config = dict(
    model='self-supervised image encoder',
    dataset='rendered scenes of coloured solids on a plain floor',
    train_examples=97500,
    image_size=32,
    crop_scale_min=0.2,
    horizontal_flip=True,
    translate=0.06,
    color_jitter=0.6,
    cutout=0.4,
    method='simclr',
    arch='swin',
    norm='layernorm',
    norm_position='pre',
    activation='gelu',
    mlp_ratio=4,
    head_dim=16,
    fused_qkv=True,
    bias='none',
    qk_norm=False,
    parallel_block=False,
    inner_norm=False,
    patch_size=[2, 2],
    depths=[5, 5, 5],
    widths=[64, 128, 256],
    projector_hidden=1024,
    projector_out=256,
    projector_hidden_layers=2,
    temperature=0.2,
    init='orthogonal',
    residual_init='zero_last',
    optimizer='soap',
    beta2=0.99,
    lr=0.0019,
    beta1=0.95,
    shampoo_beta=0.99,
    eps=1e-08,
    precondition_frequency=16,
    max_precond_dim=1024,
    one_sided=False,
    adamw_lr_other_params=0.0013,
    grad_clip=3.0,
    steps=6800,
    batch_size=256,
    epochs=17.9,
    lr_schedule='cosine',
    final_lr_fraction=0.05,
    warmup_steps=1360,
    weight_decay=0.0,
    adamw_weight_decay_other_params=0,
)
Rows from block 3 of a small self-supervised image encoder, named by matrix and row number. Rows with one number belong to one neuron. Each number is 500 + 40 x the weight over its row's rms, rounded and kept within 0 to 999. All counts start at 0. Numbers have three digits each.
After each neuron's rows are labels from the 100 images, of 14848, where the neuron reaches its highest value: "responds to" is what is common among them. Only what is clearly more common there than usual is listed. The data: rendered scenes of coloured solids on a plain floor. In brackets: how many of the 100, against the usual share in percent.
# fc1: MLP up (model.blocks.3.mlp.fc1.weight, 256x64), inputs 0-63
# fc2: MLP down (model.blocks.3.mlp.fc2.weight, 64x256, transposed), outputs 0-63

fc1.250:525478472523538509464479566489522528478495506519549597602420521530511505555535438450525469466519476521491480511509537514506506458499511473496433563486600450531571557562511477540535491482507544
fc2.250:463502558429562457530479421538552496519490505531516449521454505464540450506527579534435477507542559486465602491506471543504501505477478552542592535506497522507543512424488449483472477477520463
responds to: orange object (78 vs 22.1); its colour: orange (36 vs 8.3)

fc1.24:492459503508474421501515502489472498457468514473471526490538509528514479514493472548531582453518508553554540613403457468466486585512461443455522550500484489482445498546533499547438526503475577
fc2.24:424504476520472484494453435492515512449494508538508494449433438463563513481489520538498457506530514488475501450575452507525473411519504561510511464464464511548493505523478501386557572531440443
responds to: black object (53 vs 22.2); count: five (46 vs 20.3); its colour: black (37 vs 8.6)

fc1.201:547561523540487532555504452500515517517500457468457548465521562407498490488465574493414487453505509425494519514582508414535508527500504524566515554522523536527442550560543518483460515500533521
fc2.201:501461594514445487447528500451478431533518542575510496517418448502514569506509534526478431582508481489507583490505563560468470517516439489484478499475511549504482482450446497483462458453479453
responds to: blue object (88 vs 22.3); its colour: blue (48 vs 8.6)

fc1.125:573532535494444534444459489512526572533456440537516558465518553495524504537487547427517492552523478518431436533546538478571532468503566466539525570539526503513487563515499501498478468560508564
fc2.125:484457532501574525519468489453474508526493457549540499611476560524541539472538532530466447503521556391472542494571473567568528475481460500497578509510523500487472481496511455474505560534523470
responds to: blue object (89 vs 22.3); its colour: blue (39 vs 8.6); sphere (31 vs 11.7)

fc1.181:563533582499576553504438529427486470459431523516572492536490457517530482502477540514534521566458538576437459493481489565511526523557534451520453539501506461546452499494517488489466487536565486
fc2.181:467569451578411496475580471469513543558525494517483517525556525501480543494464511446481498531532468513489434503496488530518554516432459533434475518591519545487533507461476523510513591519557462
responds to: blue object (94 vs 22.3); its colour: blue (45 vs 8.6); disc (29 vs 12)

fc1.1:466565492485539484523520546442495522519515480471505503550467500511528484538466547437478444464463460490499510451416474588480468509482515479497415513541489509495475507472501478450491503500673513
fc2.1:489496517518535432464556516460500513502457520481532537418577502422445480475494528500533553526557451510415498533537535464465472520505538459458546429564454515576508519491501526463573495450537507
responds to: blue object (89 vs 22.3); its colour: blue (31 vs 8.6)

fc1.94:511488476519427500584518431488467485560490481482498461547467446537581494523541513468473533537566464483448482469510557529465494455461504488537506453534421557549494579527428474528513493550454537
fc2.94:467520516517569559405471511550489546492554495486460539474501559517503530429476472526518491485441544558594515498501497500471516525568517503476501596517578457478518476487513487412518555484530461
responds to: black object (55 vs 22.2); its colour: black (27 vs 8.6)

fc1.39:487471560497480443479479530496511512532556485496504485513444515475541411542510539484457571527455529518486478581459422541493525458568543522493501435528539524486497422411586452482507529522488501
fc2.39:521464435542539583488512466514456498495474492537441500514512491560506518480508452542494447478500455472452503468538472533497504547396468503498465514466496585460471548510484497490444548497631441
responds to: black object (50 vs 22.2)

fc1.214:397519456462415501504526494509515468492491533503551546496516524582533496506495470495521479584453524533498446532534533521467452538555584577446473473502541491476518560498522483449496470505489406
fc2.214:573484540494516486489494469457527518461456514543458462486501496461489500512575521494577508525540482488529536478476520477541509467505496551555485483524502615438394461437494516523450448503451596
responds to: black object (99 vs 22.2); its colour: black (43 vs 8.6)

fc1.11:485522492466489540471448491520514497545466586433528469524509509546440435556527441510529510543517474526425490573573528527605464515514526476469556529545463455520489474507537450483519446453544505
fc2.11:464479573470571488512546528564554565454599470492526493477481492490575532480451560464490489540575507467472576465508412475453497469506518510484449476475516551469450504475462478495511548504474544
responds to: orange object (68 vs 22.1); red object (52 vs 22.8); count: five (44 vs 20.3); sphere (31 vs 11.7)

fc1.228:492466470515519581512573529556578584532511443518506527489545500571541463500533592510521504515503496446506545491528514564506523515495476559532458581477468532516463488579550531465523447463495484
fc2.228:505523533521461491553510510510495459534502533563504561553403547512515445570513471490494532496468484490533501454520571444447546490519535443567534524489607511503557524448505484521472535591504524
responds to: blue object (51 vs 22.3)

fc1.77:484539467425524557524491538526489485513494488514518457496566526468427506444514482535561458567411547468410470484509494502539483545522478511464515455406469450530485569479501411476501476526506518
fc2.77:447520481564473470545472464498514484482486434475449530521464458566486434526519529431445506527566463514481564476451490438483471427467465549514527463451553542519470449465461532498545535459472575
responds to: black object (45 vs 22.2)

fc1.132:537473499519492552494517554520493518577461538575464464472458578430465447453480488559558555532517545430430488540549518484533498467545521471520432480507448552489525529567487490449459476486509478
fc2.132:473480537533492432522547458519472510508497485473444522606456441509522581531539463478532455430471445520628492489470494514479515517491488542540515537490540469461506465483444532530558563538487498
responds to: purple object (69 vs 22.8); its colour: purple (25 vs 8.6)

fc1.183:547533509388494505465557533560480461564489507470569494475531438500477466525442516529505499569466524463472508506484560489457520534562428433485500511508587542502430547508452504526510534531483535
fc2.183:490508512517483489520561479470468555483491503528443507544450540530449566496508525526472528495508508530424502594523480555537503521523572593438505495465506512512453403511475496388509544464533508
responds to: black object (48 vs 22.2)